From a checkpoint of a small image captioner.
Model: 40-pixel images, encoder activation relu, decoder layers 7, decoder norm layernorm.
Training: muon at rate 0.01, 40000 steps, batches of 64.
Data: trained on simulated grey scan slices of phantoms with and without marks, 245000 training examples, 10.4 epochs.
Rows from block 3 of the image encoder, named by matrix and row number. Rows with one number belong to one neuron. Each number is 128 + 32 x the weight over its row's rms, rounded and kept within 0 to 255. All counts start at 0. Numbers have three digits each. After the name is the row's rms in percent of the matrix's.
# fc1: MLP up (encoder.blocks.3.mlp.fc1.weight, 768x192), inputs 0-63
# fc2: MLP down (encoder.blocks.3.mlp.fc2.weight, 192x768, transposed), outputs 0-63
fc1.564 094:110155100163132104163129106098182187176166078072127095142130132094077116100144160143113170168131096132115132130173141161156154114136098096169131171128122072156160135132200076088071166097055165
fc2.564 092:159140156120123074081133141115085175123146064128091111199157167060050152153146141091126148195116197112154143117151143106191075144128140115077157094137101140137136153150124153128168119122135113
fc1.565 097:149141113117108068109151175156136140098110132122060156118148128132132142146092175139116134112179124170085191091095171138185164142121184096113117106171144133196142152131093178137111183078143135
fc2.565 098:145108140127129158128121122098102085098120100129135158139064135106147146138112123127139143175166125141128075179119128125171122119109066106194178063121112137143101169154139167115186042105151104
fc1.566 091:124136184135139117177161090132092124094101160106041131156160138155106142148203063113126182184103132111108129079195157151063160111124136114081164149161144162121080083114150130159113168153065089
fc2.566 099:170170135103117112142124111134163106086137160086104088126161153124143123070093138135125091097132093148082161185174149067135156070101110105158114133122101141144123165117057072144083150093116136
fc1.567 106:129101133126163179133095129126158158192167048237171150141131084095153129196136103075164118115097091115111109110130135102132045141158160105132139135169115168110128096104119164143160106081183141
fc2.567 101:069092098093067158162134090138137109116089157084108081139151109170101229101132107151134163109130152145120113138091126149031112148099126091073177160157126164118134107183104165129123119107149127
fc1.568 105:138183075142116177127064148126145137128137129037116130217132137155134139103082095105155162060130144140109144142150070089090146086159093152117126128113059094204140105108146156142122123144093140
fc2.568 111:137076153115125079108186128137181141125145098164080160095110132161115134193148112213126148113126146110130118161136137080141097123115121092135128161119138172094187166095096177156129110109076116
fc1.569 087:143115220095114121120122134124118155222136096117205107123107153084120101060080095174136180180187133143154132150088111157141095128087131071126111114099132113160103109166100177120160168125105094
fc2.569 091:122129172125150168215127092105159056090152126118176150113115099108152109119142113104086193109118136163168152128159147126118115170123137141134156143166129094115091132146171045108139104144111154
fc1.570 108:140152132129132116144135125159133143147105097076067114081080102143152150103120133161115156095102100150175156098103067111138165134065147074138121103130161115136114128172197149200149101114203114
fc2.570 092:132096189153110135109100185109093099122128103154181170084153150184062109146071069161134128199168113074152178128154168090085079117120141144121154088108143128111121137176173158134132157076109102
fc1.571 097:156186092145108155123090110125092083098120126097117143105072057156079169104150139133109100182185099147075096168182116129112164163145119138137136183128072098096076105105122126143147150140172060
fc2.571 104:085142148108159083141096133116113123146143107120136113109112162088136128073130125137128120086099171121151133168150067146132110101152189137125072137152144099155103125108117100118162144126103141
fc1.572 090:160163086107098131143194160123098159158092111098113127171040136073199077148137159103084104128134177090166101111113126109088077127109186121118091121119142096178061101142134127100137147137159137
fc2.572 098:161091142093057088143138183121118145178120131112099123170169141176085205178143121083147124086119126119163127077137138110118110098119217104145111132077164160124094077112126173159152133123171115
fc1.573 087:118169105155106144087151060127100127104181099106145133128112143078139121112107105170120186103108084139089115165154085060101136130098114076077123137122090161171117126150130168164107190181176205
fc2.573 089:145089112130131132102099140139148190162156128119120156155145087098138107040132122162126180122142069091168134117087139102097147180166145144161121116161147235127145100164153143136157134198109124
fc1.574 080:124166144134049168140105098156160139153127231165154089139160093146148092089086131123125111082144118138121168138095112102154103149135147100166136128121101063141119122122134109141159148117094138
fc2.574 090:151080161157137112141065131149148136112193127150088105125135117131116113171140135184106208137132091101141133142075103117123126128079121183137178109124104104154111135123081138149122163146130143
fc1.575 088:189137153135150180157133148162142143123086143100126152128144183175089146127081167095141131130084154098155160091222106149074140131120087195132146132118124101125099115117084160125151117154132138
fc2.575 090:210155103080131134154094144150094119167112153140089183133156137104109161148192115131110116153148155137097142083098141134089098084131137097072089094140150144187117114140171112114093067069128149
fc1.576 111:122121223118158126121115096180096144180143122105118114109129195116143086131119162119130117045135099167180121093132156118094089139164104108150095137139125154149112128098152093130131126137166141
fc2.576 112:132161147159141149083134181121087070076131133107141141189077100159113063103103097132133082150118085170163112165097116097124127143143118150195216144089122133099119161170161162124097119186143103
fc1.577 096:150117075118159191178079151141111121162110078109128132099148097115127186053161115115081118135161150146115125167087160143137129161150117123146128075124092098152151133157143155126092149062124102
fc2.577 086:144142088112130084160145155117100128148145113186129156143131123139140159125142108167158068144183095133124121035124183122085117117122139121177112125118092093106135119140146146085149055141131093
fc1.578 089:153066144190209125127094097129079140090146089152095086102151117125134094077124141080123136169161130157117091172185117080141182110161130093135058142142108105115133095157086136164096119164133106
fc2.578 103:129151219131097078114134104120116148117084098140129129112125169109109197192158052160193119168129131123150119148137125101107135096100110186136078103125082121162169137174113152136160176137161141
fc1.579 119:178117094127141128161101106081077054126118171121140155116135159138166113127131051088157161132146100104135088166109173142131139125149166136131158145146129179114154132121150131186114117192117130
fc2.579 132:139127158100146127136091116073116119141156188123114117152053099119097122116140115150160125156157098152133118099128151122087074159096173143089181068131121115138123091174093135142112156127138090
fc1.580 100:127137218145065180118113159144104108136098095111074135153129159096099113095084202114118165103143109101113106125131127162118116100185145138129137128093122096061151123143092164160109113143103121
fc2.580 104:161151094125093163132115129125142116139127163163116176157067163102075112142146249106179138090108158114147119158123172156119112140071102158124128131127100091124128093129188092063101129140138101
fc1.581 097:072140154192134090078144122113146126145123184134158132129145108126099116138109119074117189212070114080140112134058108105120151162127101098154121115155116156157102118228103138147111143158111119
fc2.581 088:152144084117145148127096142164158134157168110103129111116215122135183109114156121158148112121087145082156093170149131114131134103097130178159148142191135136156128150111146072194113145166217116
fc1.582 090:154145049128071097117112082121186114144117166141133076079130111135214115109117078177138088111135159129063106118128134080144131124208133158108146141146096093146141155170105126132123124105119149
fc2.582 091:183089175119109091125142130139096150080082125155168119146132162205107105110155115148131122137070093180092079171151159104124073081097103177198162143125114173104158083104099164087112165096084089
fc1.583 102:117167108135170065131118126131062154123146124137122116178164148115109121099083139182188142097173144102180112108103088151147120117081115154102072186178179165100121153155166127141061121166149102
fc2.583 102:097051148108134145097152098071159121143117066055115124148099114170162142165067115163176124197144090158117113086142182118104136169162083148194143125152132087091158117158155122139141125101116144
fc1.584 092:079188102095134136080138192139134113097132134163159181113150137088121092145133111101071144121116116180102117089107119165164103188091142145075135102135102110129100116107144113089136084110201115
fc2.584 094:161128135199118131164070123171162158163106088124123105153118093159094134123136110139128110109108137182111154175125098158172156159159141096156107161130138074109111156176197121140148104163105127
fc1.585 100:141153173129142142083115101135139148144110108107175136138103152030110112128136135165111147061169114075172104071158133077079136063143134112151180132125166156155118176142183165104140104147116133
fc2.585 086:132151088137171135081170081134133123164117096170104110104097116137079071097127166129158125141068170080097121158146090093120115157111178114144170210076097123121153063153117133096122140118102151
fc1.586 092:094152111198085117162165134100109150135113112146191181091120139154102129132157056144127084165103102074145159125136113120104109133159223148130197112103153197138078160111150136124168134095150043
fc2.586 089:182106082161097170133139146169089103114118107133086094106105102149119191203116168138093123210163124096155153131056119137108105153115084155135119137138146137185086129180146171142169145135163133
fc1.587 091:190114135115124139160088188096166084132062103094104133119154149080160122088192114119095097147137135156106062151156140150184165128117148118100136110087184145116095143101161102089152107098139135
fc2.587 097:093177109138104102117136144155121142127172111169083116126198102141150100083115143119166105169106077093109156121159114146133158105123142084095146101072147130162145084102115072137123147071112176
fc1.588 096:120115157098118146140187149126174043133111094096127126184151111119138105134150146112086149150080147112130157110133113122101160170176125193136118130125159092138146133010120156128168133130140142
fc2.588 102:084143105136128126146132168091151156141120125085132127112105096113119114085114106085092117084105181095179120129089155133144120147183096076134137147145117133101127147099087157111074167160157159
fc1.589 100:097100129143177091131187129129095147116150131131124107111108105157135154118126087122133155080192080144111103141119123103119115151142105142122159134153092163057100163062091159157126114098162140
fc2.589 112:113096117140162122136121081132154140128078130188103135096104137154176041145125083134103117117131145110137105136133198163068114104071114047129169157097117112117116186141121184190169130117111139
fc1.590 110:101063085134099122141158141122168127168121119153147140139148088112215120104071140083138136187084063152168133158131071114142109139146125139187103154156160155149090195112140090120151153074131131
fc2.590 117:152179173147153113073104180116119129125117114077147117079115130135101088100133083137135153080111087168145138129119082151240165096103142143155127111120160130116096132143090154178134118095077104
fc1.591 096:136161140123079115109112138131141087105112125109127114133173105123076131063142101114128100121138125107104128111113200160078094105139133154137073112151115090136190084166101105099156081134090109
fc2.591 108:116164093116082102125104131136138103139132141088159122179213165182152105104132067071067113147149123116080112151103134156121187112106138151100121151185169141134140160080223104092134098136105124
fc1.592 093:122156122156134125131103115189106121096108141130131139150147075125114093172114110101156109114167052110141098091084109155131077130133110143164128177105126094090124094178173120112129170020136136
fc2.592 103:090188209041165164165108089116114144126118130106091100170087146080090125180141113102130092126146075133128174131153097114121067138132124135160087095116127170160128104148115105102151104079087130
fc1.593 096:078125133140113061129141124177123134147145135162137116150155140136134150163071137134110046143136142160154079166168143131147088111154156145156142121142156197174119073157110127109181125156169153
fc2.593 097:144072170036132117146107142177157114165128166214111193135090057138146170136143146104127152144168150134117187147074108103109131138191158069105135141179142141112173148131108107177090152080112093
fc1.594 109:140151136091105079114174082142069104103143140137108161136094107159152102176139071119212195129151121152142116127156140156074090113101101145072115128097141117108069091086128065145112159153146154
fc2.594 090:164176123153155145038164103132193135131111169157099109101155193111129120116076085147146143062168153128121072190116117115146172133176185199125082150159139104162152091118126120128181117140172145
fc1.595 095:113130132160138145197069180100115160143113112129093095124101176161131127163090173108132142140156104142072127135088158111097165136179108142134148168107115140109111097238140100113113158085139127
fc2.595 096:180086079139122156132175130174139080174139093110169103061125103136127096118135111164115150094122150176135128176146132157115013127125104117154073109155157141139046128123197164106085180121177116
fc1.596 110:147161167153167140098116093092186131204125125165182148152125142159143105070150121108164118077091112103185126188105153100123128114092147106119100130142145101097217166196111130132128076115099158
fc2.596 100:097181102141102082196129135090144128180140164109095125149105126140089119098097090076162206092141148090146167117143095118155095132098149076147128149136138180120113104121172083162119179060139107
fc1.597 097:148224172107067155063107118116109132134136106121118108169120116128163136099116100142189154158192071134150139156161108139110159134145084131081065118134140155067096123160093092146137097120163152
fc2.597 092:130139127135120083117089177122136119074155119085074156147163093180157102094135105130177153124116105111101142171136148096165116131085149124110148138038170096205181128151134136152114148161110115
fc1.598 091:178135061100081068060170067164091101193146105152106130154154105103084088053133170137134166160108115142137165115148140095094126108101163123155131111153114118160102158114107168131122151095159105
fc2.598 089:148136182130106104129113190081110185088151085097084137111188174172159173155159072164118110116125115098091100132162117115111155156129136089087201145132127155146147106117125123146100078195093125
fc1.599 087:181132166107140121099118071099122135188076089134174234167164140093195147107071122130124117117154143130074076120082124117134124122130059121105155146176130144110066138117112081056097194090126129
fc2.599 083:138156206119085116143056143111099116045092141162160182178117112133166117139108113092146109106096127145128180109168094120130136100110121138143095112129078169100149081043174090143160139121097114
fc1.600 091:160215175167153150146120088148125142184130126146074126115121121137087095122183137145109151121119130091146108079144152132143101096146171166099219066060128199126171195106142122192159112165144166
fc2.600 088:199084120127154149140179186096090051164167153079185159120117174112142098103117131159034140065117108112145137120208154163099115122099122127104104174138089085142104122097174223118145093142103076
fc1.601 108:132108096139150138099116168089131115045159156033083169137129110079140104114121121104092151137117111141172119157097088133139112152173090142171160119152108123125080126117081154142120107151164135
fc2.601 115:137043127064107131130143102112165090142160144130110144130094102128133169127143124189121147136097100134129145161125119114078184150150119097111142051117164097103212127105106108143089104160101158
fc1.602 092:089052117166163081145160123134105091143109148146116132157094196136140135043155165170135113156188097179104151123148146135136126143134121084128165203122094156087107086083135142146126090147139114
fc2.602 093:120082091163133112133109136124114117114095141095160104077130094140169103109204168161134153121149129078154139151116097078135107142186096122164122111129088100147127126198119162118158158162172108
fc1.603 092:127131137123142117156126108125120141160102119122210175137101100130140124116143065093103163166153139133181128133088113105117155085174091107127152093103143107107119080139111097127129134157110155
fc2.603 100:107125156180113108104080140144111144133163123100113150121121212149132184186098189114169153148122174207147132186165099111140133150113109117136149168153127108195133125113180138126092136122071148
fc1.604 119:109118136077078172145145116125143099151126168211100099154133111135130114166118125085144121139135118115138166112131150118145100146140137116167126118131183123125083103076097151114150099105111134
fc2.604 118:148111121158072157155117102151132147165063170146096158110075163126109176152129131133101121164125128139153108141087128088000143147112115059112165113200171162162096115113108096080128145121169123
fc1.605 105:131116136152162187093149105147082105140142127233147167100078097140133102183090123110169105153122150107102141144068188126184111188155120163112129090108104145087107096192072149104146161094172171
fc2.605 107:158124148148136133142119146112219135034156086180135093135137089084102124165109129155123165090152081198107197122124136085110111174152141130115195131149127151161110129158155175124161097136120072
fc1.606 099:120110156139122139066133117168130121058145120097211088145160130162145053122162149094149180094106118078087111099137121054142146147162146137084145089107103159088162081151101122104126152074152147
fc2.606 092:128158044165130156079145138152140154128170183160118108075123107202122134092096114131071104110135057135129124128087097182095116120069120112136097167085095128098121130115154167060120103146178091
fc1.607 092:191191165136149123129125127128166132182104096168116168191122099132150151187126186101086127109183148165148131037105138094120167169166077109089116108123093157121097148136180135133127142063106143
fc2.607 092:115131128117063117078136119159074139120122148160136156146130144059153140140146121122066154115200129108140105133143111109187128071063139150089161181127098161116082181158156116154125100154143129
fc1.608 099:214146112133189121132115093122148150108120164117119134173102062105102157107101136184148100122172079084133066089105133117104069102140099064156158063154123136174120110123116111085103112137130145
fc2.608 107:154120076106123137105108058140107104136103152139180097047114121127097143098082137175081103163091175162107117133168103101154127135136143124145172090112080079101099141124117111125140179155139090
fc1.609 115:094063180124159165120113134079124105155105092057137095163128220151105126180162107051140158129109087130078097139092105114137090131122137122139120155105128097163127120098157156086114138124104147
fc2.609 114:117154136117135100135132113137097103094109214130164141135114148109096091118160151139105090138059091096083110101175161122119180143138123209069109136141120141079131138212111109167138103083172094
fc1.610 097:128091106142116177124099125083148142136138098149142129127079129120084184160106120164170147119085141153095150114113150110177069117086137100096090119127157078124152051106116110058113153091124107
fc2.610 086:101203134170156105094140120123128127169083129111110075139113142087059129161092096177175147093120131105142097126112156114080101093094130160088121105136152124135084093099133112129092124109097097
fc1.611 099:098156132156156151104081096148144157099073143174171100123106082127126101112106197101120147136133128168166155144019108096107089095127165118093109162161096089093150114133178162093130181116133088
fc2.611 091:111099123106084158143130077085116109195145149134068156173122132092122142118140111179093208099134142122112125089198111120162126158127147159130074110172127120153178106131120137106148113153109143
fc1.612 092:114168100109084082111126149113162203113126134147122153122178093094126109100171138110103163053119111065121133123109095132147106158128156115140216113139158129121131049127156099117076035116140129
fc2.612 092:072134077139142183140114092165122135162171200131108120089166147157151165133130163181143135158173167134144173181128149137132134114085168112104172163082147158118095114097129145116164147101070124
fc1.613 098:121170176112123148106161152101102106140130104142122145108126101143147142135149102138147106158107163103133098121110181170175108138152126113170135129163082156122124194101146138138122060121196162
fc2.613 086:117087121130150068158088121072131097087147185150160157139112097119077103154122148149134088097187166067187130135095136125137124100121125184165061090208133098105148188093152160139161184156106115
fc1.614 095:148100216086146126119125129150116132111119113137199070090201165066147142126107183151083139138111165149108196115095098111158152118176091136177139144158116070108141055170143159125135115075090144
fc2.614 099:084149127220158113088084146115136105105107086081061152141106165103097099153124129133118162115190134105107132138138129161143125135127120145131115121087157104172096127090111109098105110133162082
fc1.615 090:135133102082116109136089148139133174132074099156128139132118111145093137093125138131109168168098156096146175105197093108195078154105178133133115121145118178152134092137180126090138084113161110
fc2.615 096:084101102161122189108081189111165132104145096142101125118152150154106096121122115138111127106175151178093099101177115114141110138132167178107115167172169100158088167121115108178067115094161154
fc1.616 096:135109131119059133134130053197100120111139135142095106123169052076116071157072101067155068077122159063100202099122188131133108117184139156113174174124143157114121115100103067161102111127103186
fc2.616 094:161044101055121096152189114089173156141096133149111150148141126158158128125146137166136092139076204143151156149121108137112092059120135145102092099213123117099195106181106111084102105117155174
fc1.617 101:097135121227094095147162142116105121115153132167055188172065078100102127066115039116128115154139149115104116127125150143111151103112173168084164122124085133155118105145191070156145151089067112
fc2.617 096:141110074097166167146138159172133119141148116103185112088171089141137154092115136155137064168122147186166202137181109072114140127130142144118149105116160116099117128129152085119181112208045184
fc1.618 098:110209122120130118131120113147194095057132155166123130178124122121112072085130149092095112131150165115131133138184157143104164129109089122116105089181072151163118115169191097139143052140137062
fc2.618 094:224143184107125138058197140116162141136070120074108138116114087156162139129140090161092092146131145161096105148129179135162106143139169053100113100162110129152142167082116180153150098166131145
fc1.619 101:177131113099101112155130096113081119158074079118128146138100132143135084080119106058108173128161094175142128129119109135122132119119167138139179157120141081045089108121104101100162074154167026
fc2.619 107:116133126103147081092089142202083153134114115147108156195162150124088162098154147106130064127124137113139080170105180142123077133169106056187080106087145154108195095182111142101101110164073112
fc1.620 094:084144136139191107104106083090124154138099150119132125139102148124156111145160113109188133141195164122141156111129137095131111140159125138183071147084117170062130101144187138157106161154155120
fc2.620 091:116191145099085104106170084085092136120104170094192136132088095118123193145121123098181092116129137113134110146076184108122084139096174103128105131141142130107105132123124115200132054089069109
fc1.621 099:117176094173066144186099165073136072179138117075128147076096142085136096133156135174151200130173174148118140150108096106106100112147148104147093185096127100157112153156094090171142107162141093
fc2.621 101:161177102123126045135087075132121155114112160149139122151091168123131146120100184155143169120169111097112161103143068134104124095122135148124092144123109136071114168116144125124167120156109122
fc1.622 098:139087152100129142154161077178103135097118130169123080119067134142136107117139116155099092146117116120118137132128174113122100128124145109171117150080143155128186157130116135128104083183133166
fc2.622 101:188108163105155152120142123179129114121097128145098063152109120141102124161128094174127203148116100138090104133144129168078096106129126111114132128123136166110147101068157110152193094143169091
fc1.623 093:130124098099180110153118085175097152133116069175119162104096084148167197068126105096112118090152138134104135168097195092131143118093073156131192122095115152160097072120101140152120122137113169
fc2.623 095:106120137079141173177080156127103127114172111129162095138168131088137151134108140108183142085089093116126057145157160122124104130150066087122166079144151184147142110149139123130088093105111157
fc1.624 101:138099133108107115096168153160177133134173094100116144159137118126187088129074104135126092085123138116070117112160173151129107159161058175126153177154142097094096150128173150153107151093168183
fc2.624 108:097191103119087119114140144133050113132056135121141103092142121094084146119113097120133150153092145152127122115115129108111118169116124080150173163192152099087132133133181144161143128092114096
fc1.625 098:091106122137161125139114110085164104116147148249157146132111159079072101160158092151166116093070132169153077107152112111162113150125162222084151177119077078095117106115131162135161079114133139
fc2.625 111:135119123148139138126142116128229129163163131144105080127155163112124180170142132202184136062164110105156132154099145132162095106104142140132130143123118176152145160201110111064129134130126122
fc1.626 090:081167162181195136146108205083177129117127158142155114145112144060150126105137164150112151147092093190128127156157063134090111109149106131149176107068167098145111090140130171126086151115143114
fc2.626 091:114156122186201119156167147114188107114147157119169158119141117082085089166162123113142094104128145084152117140167172114121142147156117108079102102154111099097126063149122120127132119160088123
fc1.627 096:093149167142078077143146097192072187105122146159090140145129096177117122117117081109106196153156082139143082170154152154154107211106093154111147123182075116148127134029109089141167088129106150
fc2.627 088:157145124131112102152100142165143150108142082102137137122124125095111100148109137119101120063177152214127088129058108095095093144129094093103122145173088122108127144160119166179149101107135154
fc1.628 092:083164185095108171179115111161121183133144177120204146101106116185098128121101125132130117146116160178105160151079051096099133134117138064086130179119110108161104124070127108179105163171186108
fc2.628 097:143134102166103124145077132092126116182127085157074092096076082104132139123166170131120136172166136142125150143135160103157181121146134161148099118080075119086131124102111169133155170133134185
fc1.629 088:185159114157111135192135156083142125152168128129124154118091120192024138150192141108097156143158132059198118118103111088121119111107172153194143145111151148134074140148118077114124093096079142
fc2.629 090:112174097120072151171118126092123123112105164141156141172093121132082122164155182181145143173127121098104139181106139146125154107130154110151112164141170145132133107113149167107103139157105203
fc1.630 093:100082095068160095068152141147122050119150142169134097118108161093169170063146137149138126134104117129099083161133156147123157115072126145117159127089088173179184160170177121132100130130133166
fc2.630 093:149131129126108155123134119092102135172097125199091158103119087081078042094169099077102178132108139072162255115159106111145121166152153148120094145187152117113121102155149132185143157099142059
fc1.631 087:137086102127153185145149176160148116182130148157137154124141111167109057136146124126100162100129098124177125141070136097096148180109135110143114089149091144106068114151131094124194127160113067
fc2.631 088:181126136098064103085125103176124151139055089156120116120074131161098190108147125155154148098129158070135133071129149171151143162107085187153133114078145123136145137118126124101098102113111142
fc1.632 098:125152105101148121171099155110116119141112140116114142130139217152073098136122127114118165124093113130166118135096131149136086099157129178131169147113154112122147066130181103105094094133166088
fc2.632 091:117145075100145114135066133126104138093151135095166091145100155087111101100134103183116124116123164048114143018066162078137117145104142111188123121135077172139109169116088166062099134139191118
fc1.633 096:143150142124168140102109114093146131142128144091097097193150098105134102114114133154147111162052128145120145118125125117124174120177132082138118170199226110145075085175168160106188152111142209
fc2.633 095:117100153155150083118121145077103110155112155114145096131144113131131129115073077161137088116142107204084125090178097092107124175098084105090169195099125164111123130151133121111155129092152106
fc1.634 114:118129153179189124161145117081126157132145151111113111138141166135156119109127096130147184118103158132095111078061125128139119118126138076156103127121117165056122152161154143105121142085105173
fc2.634 099:083112163153184158077115149066091146135135130084125107114105158106109072073138127133102103135110146075111135068132151172123093133027182132162118081122135117133122098149177085110117142126131147
fc1.635 109:091117171069117140100136133136090115140105147122088125103140152113118107132142153096125172188129122143093113162159102121087078111111118124089121132155087106109122064098162122169149094221124180
fc2.635 102:112131097116125138108194100128140176151109129115111101166152135146114113165103089112138084091123082104132110180100172106133157106136123175128164134108146110050211149142137096103072163180081191
fc1.636 100:087130121123095135154096145079154109181140101085094110172149147149102142176148125107096119106164160100135157151114101201107202091199162120139114143104123164103166135120076112168146130149118088
fc2.636 095:157060049116124161111124123121129165147120172176102153142140138108169189121120173143099133106146198150132091117114097106135122044178090164134104147111032147122123137171128148116141120108140153
fc1.637 090:112143150048147171157091106104169122076102138154105087138178092130087121147133084075099110154170161142177122110100109129146166105131153175124086105135206148138126162122179118195131139109093132
fc2.637 091:068108112176128113089156142137127146105056161124168104191104108173186130181139133147091168130162123112146152073128079140088150174097121099136158103119164169171073105119131145117115078112117109
fc1.638 111:127101164134172119159156163114140148155123111144122117199143174156124177176118147094156160147177164053155094139158131156148163179137146162082121134088118178103152103123124140139081116123175149
fc2.638 112:108204080086120106146148109178161166130144209074123092166104125128121076220131145130130148121119111150149160125155113095151144169116108111097106143117085127086099172145191113078152112157162096
fc1.639 131:149159123166096156095160131112125148103114119163205126127172106137093101150112169186124104176141070113104127146138131164171137139136153123141102098111187176119132109093069118119072092117116118
fc2.639 121:143153135114122144103087089146143127091083124122169157113120116096149186106053036181167105180147089072106107107167156157077130154155131091093155102092099136054192144168142130172145138084131127
fc1.640 091:179141053102157085147101134138098154167124097099129103113162114113152089123116171122162118075093117077087138112111118110159118144120185105133149145150141072109155136083111151154157148162157096
fc2.640 084:111151151131104053120132150096166095153161137112186176167124083101094132105162203063107090156109135126076147119110187198113162153168108113174150146129110112089165150096108120102076139129140130
fc1.641 096:116143094110115155093161123124124141101066116155149120145142073112154144115157200117095157090139124139143208154115137100136171136086108121107033108132124102127130072122110157121107123157142122
fc2.641 104:133103133152141113105092095150116141087127103120156138153183114178194112127126186133122120125118121119087077140161049077117133128122140143129114139115094114169118157113151100135102135164098169
fc1.642 095:123113121076116109093058095140098063169091182116166115216085194175094156161122119122110137197135145155138142131156085157130166168121113093126153202080150125078058168127110141132146119143145127
fc2.642 092:125114160110104092054116073111128090117088188118079146108136132149132127160154145144184103137119108135140137108109094120101139194107078066115151180115170169119145139146157093126099157140117139
fc1.643 107:142111103161106174184074114074110147176123127118110094100126159123080121151142107104061097145132169049093074134076173108132181125124107068146148091106124159129141115141155168106096134137078187
fc2.643 089:148146087120114085153127101170140166145143116119154108148098138185166159098105160114106162108147145114097200114176098125129156137137140109119116134150123165130108084137141145150133094116119094
fc1.644 094:131109185163131114075121112093124146085131144091240121158140138102084097149093132130179126119076165167171079161142099168095156116149110099161134108161136139141164082143187097108129212170173115
fc2.644 089:099159121131151116110110122072134079122173170111167132097138106110127082170108136128137104101126151142111128094094095114148108123170103152086125095152190112090119097077133166064107131126140098
fc1.645 101:120104109166129136097102088130122118113135137162142120126119127126140148198136131145065071143093155172110137102140126092083050099146150067148082155175208137133075150183134133097121165183124193
fc2.645 098:179122161122110041103152126196186092155109108134107107139153163110096092108117108127127112105179176116114056118124092144083098097117162131099136141121150151123152114141069087128118139185107109
fc1.646 112:143140088126168136147177152152132175163069101107106075130150147129116113105126127063135110156179095128097174076112133139125125129121131133154131191092132145135156093117132088140159122078207162
fc2.646 098:164114116165151126100153140107128171083146172172107183159151142159088109146133170144133140102114128074090157152164149048197126089195168119088132156109125126082148184061124174095119083117105115
fc1.647 106:068115076170112124084112114157095122107114153154169135095082116147130158127126084171157112123134106198094087166142217110199199115162144146139152117138188084137113151106137156091128134093112152
fc2.647 092:141141073147105181103164122131116154206120183121139099104113091065066189191105094203105100137129079119186157125109184123106125130113144116137107139100111098115080120081134134154096113108101123
fc1.648 111:133087157107161102109127130166074144100106078157167164072146080124120107138113217181148139133123108130148126132118115177121172092116122145126159101135132135162116100137173150186106086179173150
fc2.648 111:164183215116098083082128135182100110132125085150186112116080090165107185139084136160138162162140100071114157077077127123125115190107172149130197140101121127116131098114118107135208168184155135
fc1.649 097:045146119156087162159111156103161148153108054225137117160144140101149077071109132131140118127151108187106120121116114128132189131181122134098083085106119173144136131141117154115069141180112155
fc2.649 086:175118117149126137129115115129160138099130160166170078135135118123146141169112081137166162067103129126079141160096097135150121130094139124141146118192092097156129092053135105073138181199196109
fc1.650 094:176127116108176082118150148101089069111115144162169121157083113165065142073132130101130112133152104179116133139142138078119105086140140131124123137140134166139063135097114160062126076105131126
fc2.650 098:142160110144135134190117135148152124109109113130140044164107159094168114110127146159159143122188155140086165114141118134125100121074182151154076140155126158117101128095148123189111121144087116
fc1.651 092:070093110115145127073128145076152159120162128170136114114182139155133069109107100113084121088131072087151087122163044180143166116165120090127125163146080099089177181125131111111137150096190142
fc2.651 087:086160104178094161127069131133148112117089079129117117108168149118164095132129072092147173119050115097135180166153144139129138114060161137118094090159154141061150074120133114118105135140125136
fc1.652 112:155147192142078150077101201102072120193135143134147200112143127124099155096120218158143121126164148158089128148077077125119160124157176057111106125135092126167212092080114106101133136090115164
fc2.652 102:106166183134105149147190108133130167134135158106132118162053122168089168109146158128157115163123096073119164108127150153164048162148169210163146084093092150113151093113146125061145128138138068
fc1.653 105:034101092153144119069131163085118135147150143139154099130113192105154128135159184094117180158053187100062140159131136154141176098138118176142145067121124155213174132091126142154086147143131105
fc2.653 098:118138112132119095106146180216089133070096111153126156136183139151103108152139088111143111115184104109099135115131109152104096119145144093157127125192145138168129089205132159132139144087032101
fc1.654 097:177140104083167122096076055173084116125078078124133124157123099101122144102168136070101134077143132111088130126153177110127137145121142144131130175048108181112119148114122140071142129130128168
fc2.654 103:182130141159056136088130125179113110097126151127117139199171128108089113108141159098119166121168089115109151124121122155118132067101139083113110020203152162094132107129115107055124124141064126
fc1.655 129:096086133144093130105112158151139147080212096107110131164161094129128138110139090125109131101093209096113116130087099113145140148164160122124115158158106141103133152131096159134105169142155102
fc2.655 129:145138091152125145133125141143112152099056142124173146151141081149126117146112114155136136138090134148051119105116119139110099130153145150126100132124140137066138121159119124179125154185143123
fc1.656 097:131190150125103147154143149113136148162139201121121129175138107121128157156155156077155116115090150068199154174151079112126102134081099142141107233168092168129122159155156142161106151170139061
fc2.656 095:108128136152160089146139163119166177128178052168106093145092087194119142155129084131170132087092153082136159100147120171144179151070136131199170068122114129126105166135116090137128166081142137
fc1.657 086:123139098097089125197132096105124192181073104115040150171152104124146134135133130109090103130177137124152100103168157168098097119132138089229170134103119171181088159068121142138153076081089104
fc2.657 094:147075108125119131136160184138088075170177162151215112109104198101118123122171148114181090075121145133119117154131119141188156110036111098115165060100146130157171177107147148133107158127054120
fc1.658 092:130155172122136132104097088129112111179138160089099130129131130167089107130123128147050116057120145148133092152154143152062179095138115078101110104115153094141093194164092110118106098132110081
fc2.658 086:127115172109127142188087142165200117138130155104111075127138163123119172071124090125109134118126173119131145158134135076092111200103141138110150094179189125096109099118142116123119101189168152
fc1.659 101:144088103132126130155105140141108099139071114092133168129072118080138095117129131080188136147169128113194195108166094117127079160091094120174097127155133158152161151155144095125114092107121067
fc2.659 091:112164124111154118108088065151191121138146212080172160201103146103103088172086114137119170100149102202138160082091084108133126121196173031111144089090195141061145136153141120136129072105087074
fc1.660 101:107135132094140159128090133117119128122099145135129130129106095161146129111130164127149086138123123145081105151153156122121141100092168114110091183149155062103148133108102135133105070124165060
fc2.660 093:113109125159130120101132137080041093144113116113109156112129125123168158180120149129113083166117185094157115106082141133143167137134181128147101086164131161169187096093120108126153135093121158